A small autoregressive pixel model, trained from scratch.
Model: 4.92M parameters, 16-pixel images, width 256, norm layernorm.
Rows from block 2 of a small autoregressive pixel model, named by matrix and row number. Rows with one number belong to one neuron. Each number is 128 + 32 x the weight over its row's rms, rounded and kept within 0 to 255. All counts start at 0. Numbers have three digits each.
Before each neuron's rows are labels from the 100 images, of 14976, where the neuron reaches its highest value: "strongest on" is what is common among them. Only what is clearly more common there than usual is listed. The data: close-ups of made-up surfaces with and without defects. In brackets: how many of the 100.
# fc1: MLP up (model.blocks.2.mlp.fc1.weight, 1024x256), inputs 0-85
# fc2: MLP down (model.blocks.2.mlp.fc2.weight, 256x1024, transposed), outputs 0-85

strongest on: stone (52); tiles (41); stain (31)
fc1.382:100139068110097169156096159082092099138079145152136119175137154154120169090124128182147110102124066121151168131083106127127127124158115136196105126136120156143143154140109161130109097107060156101169174100101099202112098104165102119106122127128137210101100082
fc2.382:092127128113129105099196089085080063143217151136188152085159094075137081157127118068132183146133127168155147157158112132128121135143141173136140117142107150092118143109139177154132141108142104103136073093038173142153086146173192095130176124136131115132065100

strongest on: hole (69)
fc1.219:126121073116145125195177106096055090095161104147126076160133181140209090047116108171130075152141061156112158160141148102130158074194135099125081136140089155122113159126123105105114123109091110128175126129083096121158137124155170152142158129060097196131133136
fc2.219:143193142158131109083149093101137138124211210124147137148115077075121062189085135218148158163096118114144085104135126089175154090134138162114154117102207126116171141118130171152145123154113126141130177154069153109092079119166126130108087180148118132057127085

strongest on: stone (88)
fc1.218:139180108182159162112161101113150170167135165090164167124093154188145113105168096176138139129111086117137118136144091101112114165103158155138138134125075064197162112124127097114075179149118139109134133186069128132101138140155147041164120087110124132110145114
fc2.218:085123165061190205129082086082147152110134111179128152163151120088127077102094104110150092127134093098150091186092135150088158142112116176141126159108073124172155138108135140136043125163121122090174182203130087114075135133118120140158093110175166136087131125

strongest on: bright spot (66); woven cloth (43)
fc1.717:104154097165168115164087153107108081066098170100172091123158125144101166121172085132141124116160067116137177154044091150150073072142152101182112137111040143152110078183185120079115172093147120162174137146153111141096155140107131121150149131147101145128132160
fc2.717:135156088109154199175182188092148225131139150102125103097102121088116067173072105037117178187115126145128101140072110149124165137134072109089129142102197075098139114188162094137142152079126108136129114114104143199147111088199118118101093104108154136207109159

strongest on: leather (51); dent (32)
fc1.555:094105088104123105187131068123102121140129133114114101132194157105167131113058161132133126067082064186175095146043102140112128122143156164113076074150134080144136125152129151098076193109141093105092154151108126137130149114124127169109139119094155105141123141
fc2.555:089176147123116132082091156105096115091145135135155181122156099245150091092169119108143135104110136100123122127067157118184162058108152108148083076129133115148147109191136093045136129117154112155086159195149101175113108170093167066136120144115134133111129064

strongest on: circuit traces (51); wire mesh (48)
fc1.337:125102093143193172099136126135133079094151179073129118151092112197161103131097140087142124106144082216130116124089091169140112109151112125087098120119182135096143175148143099119146154095132172184087121103153157140070122139132085119148174141140174170168106133
fc2.337:103182140155166143121061107086184151113099093163138097052114122145171071129118144160123162080103075085121157158099108168098104101109129140068128122081143141048151133108130153075124125123181142109110136170097114107144092112106115089067154119135169137104094176

strongest on: dent (36)
fc1.517:116134065089162094147171118139139083127135144165120051182102195133163120076118079192129062151134088131113108133131155122150126149141143133147075108136103117176131079127165105116125093115160132169119190137149089115097116179162176121155063104081125129074100077
fc2.517:146164125142147118135141121153066143146135071073144115154098117183152095106103098168123136175140156156160087091046113138149095135087155110075113099172133147089135159141130093135141154131124106062147146178136179167079111173107092116132128116102102139131089100

strongest on: stain (52); specks (40); woven cloth (28)
fc1.57:128127126114108055126080119095132090135112152108171100194180224174155218105123119115155130109128097132106152117165105172079127111138105102154139108123058134131117132132152193075155099141167170146181167135116140157089109097081142059143113113113147195067088129
fc2.57:117144031115041135152144206110151140128134173124106124170134116155147144093162147113144096113109164113169110130095115116130139105111093117159140131101135091116121155112161066110145096122156078071107132127140136173135049125144128114196142124122143132169089114

strongest on: scratch (71); leather (37); wood (35)
fc1.451:087134131168104102173120130066133169151136138064146110092091203170162130092148136110148124175097088128134117167142147145123134088160138175218075147117130202124119110108125123118103132104065151143082123094080140183147081111144053103158091100128143132142092113
fc2.451:105156151072180136074126141145177212138187115062123137091159190161170118096147125080165104164173126088111098107074127121123102140117081145126112118127157154125085129154112180158126138087068163181080106141140117169115102181143042073154102072117142191129165127

strongest on: stone (100)
fc1.172:098131083088184084128093115129086112098136151062120061123141129179169120188083085184148105117075112101141167137061117111093065126137121153093050136105150176200159157169125165109084158158093152146101147106145084160145095079170115144125169103150137230120108195
fc2.172:144131167143132139122100122121138126055084144057115161136115142144101127124133129086127089156069110118128148186132146128200135126161107138132123164089179104164140132122130137166142111137103120114092158070182122055145039091173125121118136156168141155107071166

strongest on: brushed metal (71)
fc1.690:144151126110094052141179069113128098095137138147152136129129133140119080133111082148171066157125102132127098149131112164088178097153154127145058124138102116165120068185122112139083118117176111198061148115055088113148132113193128107140146132089129098130168129
fc2.690:147114194138130115117142060061094101079084091114091139110156131105113090109094082116129083136089134189123125197188084110126080155152132192115071177148154129131124125164138117099091170116169076138130166165090078073139118130146125153154154127134128161132155194

strongest on: leather (73); scratch (45)
fc1.437:087112174174113134030127100068121149133176076116166123145139111133121085083165175128126141101100104165181167121144062143079088140110110178155168131185124080096088147128128174125132086101140089128107099171111089120113089115143101102171096139154166121078118189
fc2.437:108098091184131117107154101117123151169144175091157086117156131096117178177096102173164124161149192116117133155118148148172136078186077143140120161138142084131117171103154126185124115111132096108099162148135118103130148108121106183119105123161118143072142102

strongest on: carpet (56); circuit traces (30)
fc1.453:164124131172116089096091093156130100127183165137114095105155114087138149115139187077126118083108116144111132116131027116078160169131164127134095124131086128151166119129126072129119130157084083152151144110152078108081075101097142049129116177093148117152066102
fc2.453:140110088134043064102141121159176121144117139176082181061143122081139137136141104059126128078178106127128215130139107162142121157138124165197123126120110087154158155127129132133147134151176136121144142093172079010193095095154121119147097163144127160125079149

strongest on: brushed metal (95)
fc1.442:088163094149132082188169144112077088101131140171101120129168096146188148113186102091173117093152136139152130136161108129148177096136149093117110086127120122128132089127112064148127119096119125241197116129119116131149165099156140089117144168083136112076131167
fc2.442:100169142123101101149167144140120113129080143140114072132220098088132176207145124135135147105161156072126115178193109158182125128146092109078151105131069167084141152126080147147144117113170170117135109148131089113177180104071134139165154128112124185104097153

strongest on: stone (47); tiles (35)
fc1.390:085086130077103145142110111060102097142178147118165099172181146164179142159107100114134063156153100156137137099064142212108099166137162172155133128142106110108131121154101079138070117146118115095183114104131101172087146149133158095121134122125112221091100119
fc2.390:114149110095083138208195130172100183146117155096125163071085094148217090168169140177112161171195099129083120128156154092159131116108104052148125113137180111129106147140167107121182137141147137132094093137165053147175127115095187135059092162143163103132067122

strongest on: stain (41); brushed metal (39); bright spot (31)
fc1.232:127173087203132101158072111119086143130136132139070107158118103112137189170109125094200070124144117136180141167131097154070098123128167097162123075152119095167117116151077156119126113112153142181144096139100117137086093089112150100056110147195101140120092177
fc2.232:156112098094153151098151158125096129160121106148134110149172104083104175098113075163151120079138102181109141156172131122166131116122123086091111135130177111159127149148123189142170125153073115115151188147178116100070050109095172107146139074096140165125214109

strongest on: wood (56); wire mesh (28)
fc1.515:138141135129100175127069157106081113124107131100156164157079157172114149105074096099113092122122132135097125121161087170141126188132102170132157106167140131092142146122117140114103069085147133122092146063141122139125127126107145109107094103078155171122125114
fc2.515:121129121076154141103131133136119147130138176148156197140090076084106044097111111108108165118112166133143105167090121220120111162110068155107114094137113114114205099156178115141148137171140042139141129110117089123071075141126076159168161132133186117157145071

strongest on: stone (50); hole (31)
fc1.744:154156064165136092158059144104065117163189150131093126148140110146168086131169121126113116116125147078133135078101123167026156177118152116128106074152148134172100120172114047163146145110080144083148092137103143146133061091177172117085098137103149210143098173
fc2.744:150168142095125168142125109096146103171064168095142100130212176168085159135138137093138050124140130152124121171165117115117122111143117138094116122095082159144145071081134152131145116118117115143136146170134046063083114136097069118136160107066141123117161153

strongest on: scratch (98); circuit traces (36); leather (29)
fc1.455:086150159140134094130136130134089134146048119102138131105152191170167124112132124139126151105076127093141141128139139165086087141138134136118112061124129136105102158106077158111126118096108178158070170125133163185128133124130151064159071139121183142130090143
fc2.455:154176047117185130107135135083126108131149121106133092110158185118128181091081148088100095130145151154135106134115135150155112119128106171142085106156076129129092123082075189092110130093153128114113127103083191172080149181105085112150125101097105119146101081

strongest on: leather (64); scratch (45); bright spot (43)
fc1.642:094123097092129165143147148115162140176184076145111172162162097143142112012111165196145141073089136141120142106175149190117108128101180122087098117129147166183092138155120090173102082141075117093084109118126153090112067155145155134182112136114148123107094133
fc2.642:101101155120110135056134192191132169085143183194075128139115067188163158101143139150135167097149087096102186097081141138110165106146105162128117125136131158124174113119135118152175176103090169172088107087136159101111101095113143132051095160125118103115120127

strongest on: circuit traces (40); tiles (37)
fc1.331:144142064097107071092099192133101096143177144135100123151122154119148156072135094130130150149081104125173132161086120135153107085240160128134131110103037085120162147168106145119119117134109149154121148134174112133125114114113126122137140142125143169114101137
fc2.331:144112109125078126110185155126191186135158085008090104234161124188168127112136148072161171146157103124139122144132107073106085134131184105086144132113148186102119021156175105128110124054157131110074155165130122186157104100106101217113177143158169066105154193

strongest on: circuit traces (47); wire mesh (40)
fc1.153:122088121143153087120182129118056111133161143149157118099105123134174132091107074154147100108164120095069121160151114091140134082143138146137119107130148109148054108108115152141151107124129130090145170113058138221160098152123118092117101140150136149077084125
fc2.153:090129164145198190110086117097134107133117146156157095143094112119167095107077102045150108120155144170106170096094166217055144153146157118115107115096122074117091218178057068126078149169111106170148084139116105115085166144138076108140112124114132154139168159

strongest on: dent (83); brushed metal (32)
fc1.527:110092086093101112118131160115090107137129153148126149199133141154125178101138074103169116097145109104110153162145111144108105087155101138109155102120149159147073119165164040128119106117077131138156133133124112167107058126168134108088141070126157157114107120
fc2.527:116083109088136136144135151133182096182123152157122118148153174075139242134161136098138131119092140111142084144189111169084139129124119146089168137135089161087108173120106125140135172101081067144027101120085198167119113111108068127126118082139114121149166081

strongest on: brushed metal (48); tiles (38); dent (30)
fc1.697:135117100128148149145124100134118105144165119111159099158108137094173110099147069185143102139120075148144109145105108159133173132108182096102077070191128110182107128126110158121088130132221143157133098098092096113052153119155085158167095072105131128124121108
fc2.697:126164126057106149160101110115070157142122142165109093068186123177163170066120075133119158101132107128108219152179144081168097166119141087128040146136117183117103185134121132068129112112121143169176098106201169139163084133097174140142126157155119176163167155

strongest on: wire mesh (57); bright spot (30)
fc1.584:090170086163140102068143156171107152142118156104101114072036090161172150158129088135140121137145093135091137097019130090159134110122151077114090113140124102163109105153096113119100115103127180157115092165141136105100158111130099052093110126095149108140092169
fc2.584:096154129162176118136159092130211147128142146100103127080116204112134117112098158131110078129113103125098160136101145111127204134119086152121195090109137107128163086102153156143143132087142132132016146062105142132127106124156133088112112092098142145150045129

strongest on: bright spot (56); carpet (45); woven cloth (43)
fc1.196:110143086102195128121085134131129078109172125134163092114156176131093191073108181098138139170140179108129131151141142170116120114105186160171127074178094198126136114162132107072075155145073080150109157147154180138078102088117157080128126102088140113138140103
fc2.196:130105061110103084075129146110082148174100114153173159065068109116098128123135119154158162144119085155109064114076133149161114110159092096163081082173169072144111134167150167179111095137111139092119171178068164132163137143185189104139146108146112153126111122

strongest on: wire mesh (79)
fc1.300:145118105079192120161129143101153032161075187146160136149092125181170149072103097156091137088065123150155078177165148151152075152099130123194195099164035123128141116183163100155134126094137120095142148051134102091092123110120141106116153079132099143139144123
fc2.300:120241189107161093139088142161100128160181120126148117150141070075101126186126127153116194163143145101100126076135179080136174104112147135146121122147091161119152089147084121108097133098135109094129137102124110129166142078132125129088072139113137147131154022

strongest on: woven cloth (63); dent (42)
fc1.212:107106069119161141138101188125143106159141155121122118153124145130129137089160143084137122107130027116133153116080094204077148088181112101134140089124084112193167112169137083119091083082084119132135153107115177123099103100172109084085153087093142134188126095
fc2.212:098115137070145169118109174180153112170054196161139115168139103127122162098167106120156181103089099107181102192136127138110104125130068154119138136076139145084061130158106096117139109078093149050075084100136091123101065093130060159124157129119126148144124115

strongest on: woven cloth (37); crack (32)
fc1.457:076099050086170115171173125138079060115156167067067086129145165143184187111105133152155116083169114126090210093115125167094157171138173059129120083157080149133158138176155110125160126113118163172175095106067153152079070112093067085140122086149110158108122169
fc2.457:119161149154165092148130133159105046172109129170102110177128110123155109120143084108154092093158118168142070118087116121128107150132128091118115127101070133144047059144131047146128151175077109128157112107175100165073113153092062107206098130112187116181136125

strongest on: leather (37); woven cloth (31)
fc1.556:116141095143097028120115107168112095117089111112129110193092134108137188061108133113155091124110107151123127164136142111157120152154126131125116153143154090161120068111095169177058145093144063146061117128122125135113103127150122101149063120117133145104145129
fc2.556:164144173141145161107090123131146179075128178152117114094071128165140050157134165069119134103132150135139178104153113152175129125173108179148128175146143127101120127113074093155113097158119141157107106091101098158149085122177133137159077180131121136079169139

strongest on: wood (46); wire mesh (42)
fc1.406:122082114053157139090097176122111059135096177117153126166084158112117122145143141168145113136124126131087078157138096155111125137177147181144144114120123117151084063137170061123148144051085161125134136078092164152116061132132085131094143117116123120155098124
fc2.406:135122101131153130140158093132211153094158188116179093107200154208180166121160126123166140137105110176186075163061131089150110105164112067139180174141149119134118077083146130090146112162134125173125086147122070093112105124117149119094163159106163142083175164

strongest on: tiles (100)
fc1.656:117118136158143060100127118167153111134166117087129169124160141112154100115125147172125181113054133123157115124081095107107141161125136141100067104163092142193144143156141144139119118170106129112138137111097146091059191120143142126184106117128169178140139188
fc2.656:139154124081116055140129110059165080169115100091158061150174138105082121115111096129149108092146110163176144142099102163035103120090137141137175151120119162105144124108097151144096143121209170148154126138153173126163127133100075168098143145149106115079179187

strongest on: hole (97); leather (40); carpet (34)
fc1.239:105132102138134150162126111153028071128134099142107048135120110114218134137117149170117053115129103181145134090122145115148129096129140098175087048213110160107087075145127095126086162082152116122157130161138156179058121143094128145140149140095132123120071102
fc2.239:125160104104087155129127139065143094121096146130158127123168135118142095077142139116120122154085163129191172155101144135135147122131129102121149123148051120041131128165138105095099149116168109134115143180115121136112134148136162101199105183132107154108100080

strongest on: dent (63); leather (35)
fc1.303:098118102150174128140103134159134129119085129101142083207137099099096213059064141156146112144103044163173138130156117175132092074120139167137077091152122126152133141153154124098052105075095077097165186115108107164107109132150139107159185047103115178106078097
fc2.303:119105198114174072138139169073081109203164102143085076204089129119083140093097129096131132082099084119099137136128127147147105179122150130124146099155128082139120118141149147120123071152148108116164193093142148135116080125104099112136122095086138122162163098

strongest on: dent (41); wood (36); leather (30)
fc1.752:096122084094191152131165174171141088151089162169157094156181091123165141068118100150142088118141064071119150143104101144127134083093138156128092159090093102168121132147182118148104139087123171145126152173113115137118123148148108077121128188105144117120084070
fc2.752:144146166164187068129148090088107127151167078050146122076067190126075078107074130130088118159113201089072087091126130144168171168117136141110112199156125120169161136172087173180129131166162106099129110140138131129170117146125115129108030129155137110083114145

strongest on: woven cloth (53)
fc1.516:104151068159125146084123154167084113159131132148096114085135156079137123057112161121125151134097134097079154105075058155101191127139153137199094102128088116187169124112152078100109174134137116137120173098153137136110097114125153116114136116149139096153087086
fc2.516:083179133144116096220105176179147137140136129191084121124133130108109100123072152155143170136133150093129147091094131133120178141144131126155141163105061115135151113113098100124094109137162170148123113140140134095200076113160090124104129155154183112116115206

strongest on: dent (34); wood (32); bright spot (28)
fc1.695:091128107069196167173078157132089183167143157143130118100061136124144176117161137086150063100128102134077144086090107112070151134121107151073042114148077143172128157082116082142127135126103108131120077129137071123102162126144106102115128128104146112076136072
fc2.695:147111103071094202175097178136179152201102164163154131157145117106165190154116086152145101084131085153124127115140149129105094159133140071079142119087061105158125139149107101108129087111099145094188135127181131116110131118083124130152157145102129139124141065

strongest on: smear (98); wire mesh (79)
fc1.646:147139148127120107116058123140109106098100171170163127141090162170190140125090147185108152120103096145151162091124114177116135154115139096083169136115106202088106091150109136112130074170137159142089120144126129142063118090092080146135155116147183151150111157
fc2.646:126148129098148127120048129183091186143062165163135139153123132065162209103136110174112131158165130140181128129171140155157137106133139107118110172140099118182089145141133128100105114126113137154057163124124176085107131124119077141117106160162156145136115035

strongest on: tiles (58); wire mesh (34)
fc1.733:092160144131166150117130113150107089154125120074114105131094111154147146166073124112138145069141092166165198098109103128092114096130177163115104094147131125117140146136125114095111149149179090113089124104091149111068131092145193110137076140115171097059158135
fc2.733:148116090113134083121166151084145210096112121084119140164128113166149095113121173160153099124148105087095089090125122134160095121124097072122104135131216081093142083127155065120172130088152103143128106104151080067142126163126177128158130121106094127157110152

strongest on: circuit traces (62)
fc1.392:151171091180133105129113144083098122075186090130111105123078117167132060153142104120160031129131062157130104190105120122138142089170136128083104130166128125125188120112115146133069146079094104184136094087080039119116115129134178127126084095149134194130123066
fc2.392:133138213133162134123166060094149092123082152152142146119147139184157113116111101072125147092101186131154163151142124204075179142111125158153202092128118124119089110110127088179101148076136132149124124064166145195144147137122098109114111066132108115177116086

strongest on: scratch (49)
fc1.60:122115164103122113090164095103069096116070098140135090151147146148141226092128131180123143099082112154177140130130096117121138131129148133174129101196162104122085091117123119131102127141045126080142175118106069067119090142200121070168062134086111186093132157
fc2.60:120127114170124148142207117174129123116152122169133074167063153084094125159117120143131138138125143229089136086197124125160165150108157128062126118110147159118086152126108093125116127095124116154086111092090124170110129110116128128143189133125121134151124132

strongest on: scratch (80); leather (33); circuit traces (31)
fc1.333:151163133164120139083149069132108125050083172098161120094054166104111147079114103197133134136084086118177067138156131143137071101157124159138147118092118173094115085112113183106135087121119190131104157143064158147126083139140104145133095087126133147159081157
fc2.333:107143068084174166139102152170073095163092106159174070116158179154185138117154144138130113104131132161143147171172113150063075161145134066096149117154075184164072137124099116131054076136174155179093122138130073155090099121134106136148129127114106149167152124

strongest on: wire mesh (69)
fc1.622:133139166166153128124144094117135110153115054055156106110125155135168193121140074179099072112110082130122131106092096104129168090125133091089062109136138159141084140110133168104095132125093105109102183053106093154171101131136132067124130102119179134109139126
fc2.622:136104138139125110107102149155122167116160201130063145157115154147163119136195102157171160042121135087106192102095102136059068216109118109122176134103129087136140144163166086101160097147141096157177121121185089150108133073124077120174190091103159113169111126

strongest on: brushed metal (30); stone (28)
fc1.209:149167142132125129108084150150114082204159125066099093218074182153143103139130110092132151114137138109129107116045060128149083122141127154086112127183082134128155127108167133058161142080155073141145171085082117119115068121162133073149095146103161185103127125
fc2.209:131145130095190126093106049140180130195160128113171134138153167169161153134079123126159161122169158186185115089027100127168090120134120134134159161173111156153148130184098179110128180127162078132118122099155111134090115111083116115162140103109160144162129097

strongest on: tiles (77)
fc1.521:131161092164116062148144113112085139123182150096096126169118168143173192176185155156129114107103151131070149157108115096092153098135174129054111098189156144175195140093120153131113138147070158159126103098120084107110062107142133119116149085125139149126118104
fc2.521:099151122113162095137077098133138148153147153116113130107144093074096127156102124087163113063103143123138161126097108182060120152132097151149144102129123172100129098154086129116080121101176121124148086130229119151199160109129081158118188072148118114142132083

strongest on: brushed metal (43); wire mesh (36); crack (34)
fc1.753:093160122168123117128150090073089154186167101102153091127144145131108115140101115135122142082180089128157172104143156181138113095123164153151062092139091093167084094148108154110075119101136187128144162121111143142090138156136199094052116139118183144105111050
fc2.753:090132098147157135170115129197149129117094158126137085140168138073146124155163097106169173167125160132199175133167093117107143179118118110196170132087118113134133136161138102120127146069100112146063088100116092110149162111101090113129135086138126137168168195

strongest on: bright spot (58); wire mesh (42)
fc1.225:118160101150126144142164149094165126119111156136141143124145138172136161131137162104147100091134018201168123145075093105094142052147119107141146095135192122086166094108136142109108081101146172132058206051087113131079181095143154133141080100101145137155127144
fc2.225:143154125083141105132111130100145209124124127104139181115078202166114133166107158112160126122125092132165083085130130111132111138134098109128142136090089159123162137152136162156135131067142093126141154131030125175125138120098122105133117138152139167158119097

strongest on: specks (99); brushed metal (47); tiles (31)
fc1.478:090147119126113052116128091162101113161209171141156122154123223163125108101089144068122130114109124120172179073116160209104166156097121124156065084114123106111142152130082137107113073197150143129187141066069166170155093114114129102097066087105124207119101136
fc2.478:129121143119169187151160127062141198129167114125154133109191151193091196067138106146116107074152140125160120114106158172185199140117132059125088134120057159090149142138090132158155089138128133113144165093162120112116115126121232100191104138143169193120152094

strongest on: stain (85); wire mesh (46); tiles (28)
fc1.46:078104088095165132196101108115061094154183156106123058125159132134173166127105078138172090110138136129139163146050139123144172133138140068127069144146110119128085125192106173117107142122145110116118120116126086192061062129177128091140127133119114206100148108
fc2.46:147144133125131152069153104097199122117187202095123117118174084100171147149111109151110120129107153147161111199176097129138186127130114104149126175093147108115097114161144214143095156104105123139104160110124175102140051090150160160107068174171156152171117071

strongest on: bright spot (63); wire mesh (29)
fc1.519:114183094160108175138120118071110109094153090146142125150150151168133135141147120110127149175127095150099158164110132090154111100135132168123076126114146142098156139138095121126130026118131114181081143082144147229142130146136156104096150120142171142155135077
fc2.519:136119165143112123086106120207156103134120129194154094155106095106079129138106110170141146097123106129100090144144116088162140099150091126146144134112210125162062114149140163141108102118150147073083157158158165097088073124104092116078154119125108162139189149

strongest on: smear (77); wire mesh (71); tiles (29)
fc1.472:159114181096173161091094087175153111072111113124172126127084138127153146153114158176109085079128071124151158135057141127119150143145126123150121107133188164165131102105106113089142111155060158158115169126119073112081113121112134135090105119165142133102112183
fc2.472:148145129102152139154141165150122174153112123124113106116142183107133253103170122153158078085142106157155118112163185128151100138115150102079105189158049188118102147104095120127147129125114151141088100129126141038129185135092167108169080120148098148100172052

strongest on: wood (61); woven cloth (33)
fc1.65:135179068139128131126111186030106140094152104143134063081078076116167154115078099121165131166123103120124130170134137198106149141149125166137148157107084094121123089167161086164069142087116136171128145128102096142162154144120159080123132106097145122201125065
fc2.65:135153190094088169091127120077087162142110161177132161114137128057127094120104082097128127094146105165165136148142183170111112174129105207181149193067084138115123109116110158167104094137122088122121092112070128111123105161124145107159110123116161098143162057

strongest on: woven cloth (51); carpet (48)
fc1.623:139164109171163074181133119121122118116095171127199085120104114140093152111159115180240144084156132113137135173131126182072142066137121234143119126156122123139201100103082125126184086118095098082166119075113116095104122137122156132125105181109176143099122125
fc2.623:158097106147137076173138125112109069091187142101158085176146147121149130107109118102187176066092114123123138096124119119131104111137117176144182094122153145151167113161111184182193121158151116127112108076128151174091145175058115111113153151107197127159124103

strongest on: leather (37); tiles (35)
fc1.243:070133156104120123129132124101094144130188144110160127097197100160195136103095161118123160133138127145140152143086120140123150150115105085159129093157162102154144141124091153117100104075117151140117148128161071116148113151178144101115158131106158127079135166
fc2.243:089121138135124113119171124107110106131146174141122123121097109170153097125137147158141142133063141130126146166079121158214144155182110052123126100120173087159161138219135118194124177095088131137121161139156076138121121128139098110114123108121157112110132042

strongest on: scratch (54); carpet (30)
fc1.373:148178126186122133133085088161150125175069172175134117127099162142135213142167165110125116061100092097085191142112135129104129096145158087113057109117074124159095133073080127103089116103102144157164093131118077173136195115113106101057132084113145159125087086
fc2.373:130154074147131155134101120140134091110103095153173115196171119125179139136135116171146140084148097147105141226137117123139133083153114128122125099147117153125179096099162131140128103092127160101038156140107138122136101162129101144107130083138091124098208197

strongest on: stain (69); stone (52)
fc1.126:068136082113166137188099108142059077159101125119148115161081161175152164127077056069169093090148123161092087110136141131144163181124161087114062088116165120140140075165127067114143103121080129105184150141150084082073102136147068132097162139131122163095168138
fc2.126:130189144103143146071151109099121134198116098109097187131163159134112174109099042116111152097147136150148192163118184139183128157103127085076122184099138092192101163170137132162108074125088164127194121110146105066120158122135094095155074128117162154130160068

strongest on: woven cloth (41)
fc1.653:154177086136157046135124112119130139107135138093115107144183130140096151158072088140113135143078131113194116127086145153136097094079164156147091045141177111184092140110097144138054105142173146126124133130069167147157166111171110120121132088093150118117167158
fc2.653:154147125108129159128127115129094108096081142159089158096096061131166100137062091118135217103151114146172134135133169135075109097127061179219123127123155090143141134148125106154082180117125156093116100181181113149163152104172095149131128166170162099101131146

strongest on: wood (57); brushed metal (37)
fc1.721:038125140114111118179115140120111131120107150114110120184093155152133140057157127093155086121099046168121147133050138135088187122212104155136098131173089084184139076096171089100113154080072138175138163063084168147126134149130096072098077068115154159143114080
fc2.721:074122157112052137087100134209117124168077157168149117131126126168111127133127133139148162127185121123176089111121137128122157097112068156144135132133168160116110118161108145120158229132110119079114132190132108106096105117137111131166044158124122102100178109

strongest on: carpet (71)
fc1.764:146126151166079144076103056169136095112125124130108139148097149126160088128139104167134139091137128130114123129173117127134109139159122149069180140100251124098177054107123114131124159070087127190072174159171134175163064101120171160151128130153124114130140161
fc2.764:100131148160107117124080202138126172089168168162128165121154133136166149104166094112158137102145123119133149164085178120113125049135148126082124120151109165109114140108131100118124085163148178140180105131148155094169182137098180135212099131141128141108117077

strongest on: wire mesh (83); bright spot (60); scratch (29)
fc1.611:161115068137113125096132092169136050063127080131140094154122097095140094167124163186113105106096092117127123196123108143136090102145076127169167073113158134173146088084104089118111140098086106104124162111079084120137076139131157119076118130137105127125074111
fc2.611:118125143109159159151115154150124117130093097176107111167191152111133230166202137160176099071149080142155157140129159111111116106142118127100113130148052204159097122100089114089122157138091156134115153128126101073112156097084155130157065122142113135095212072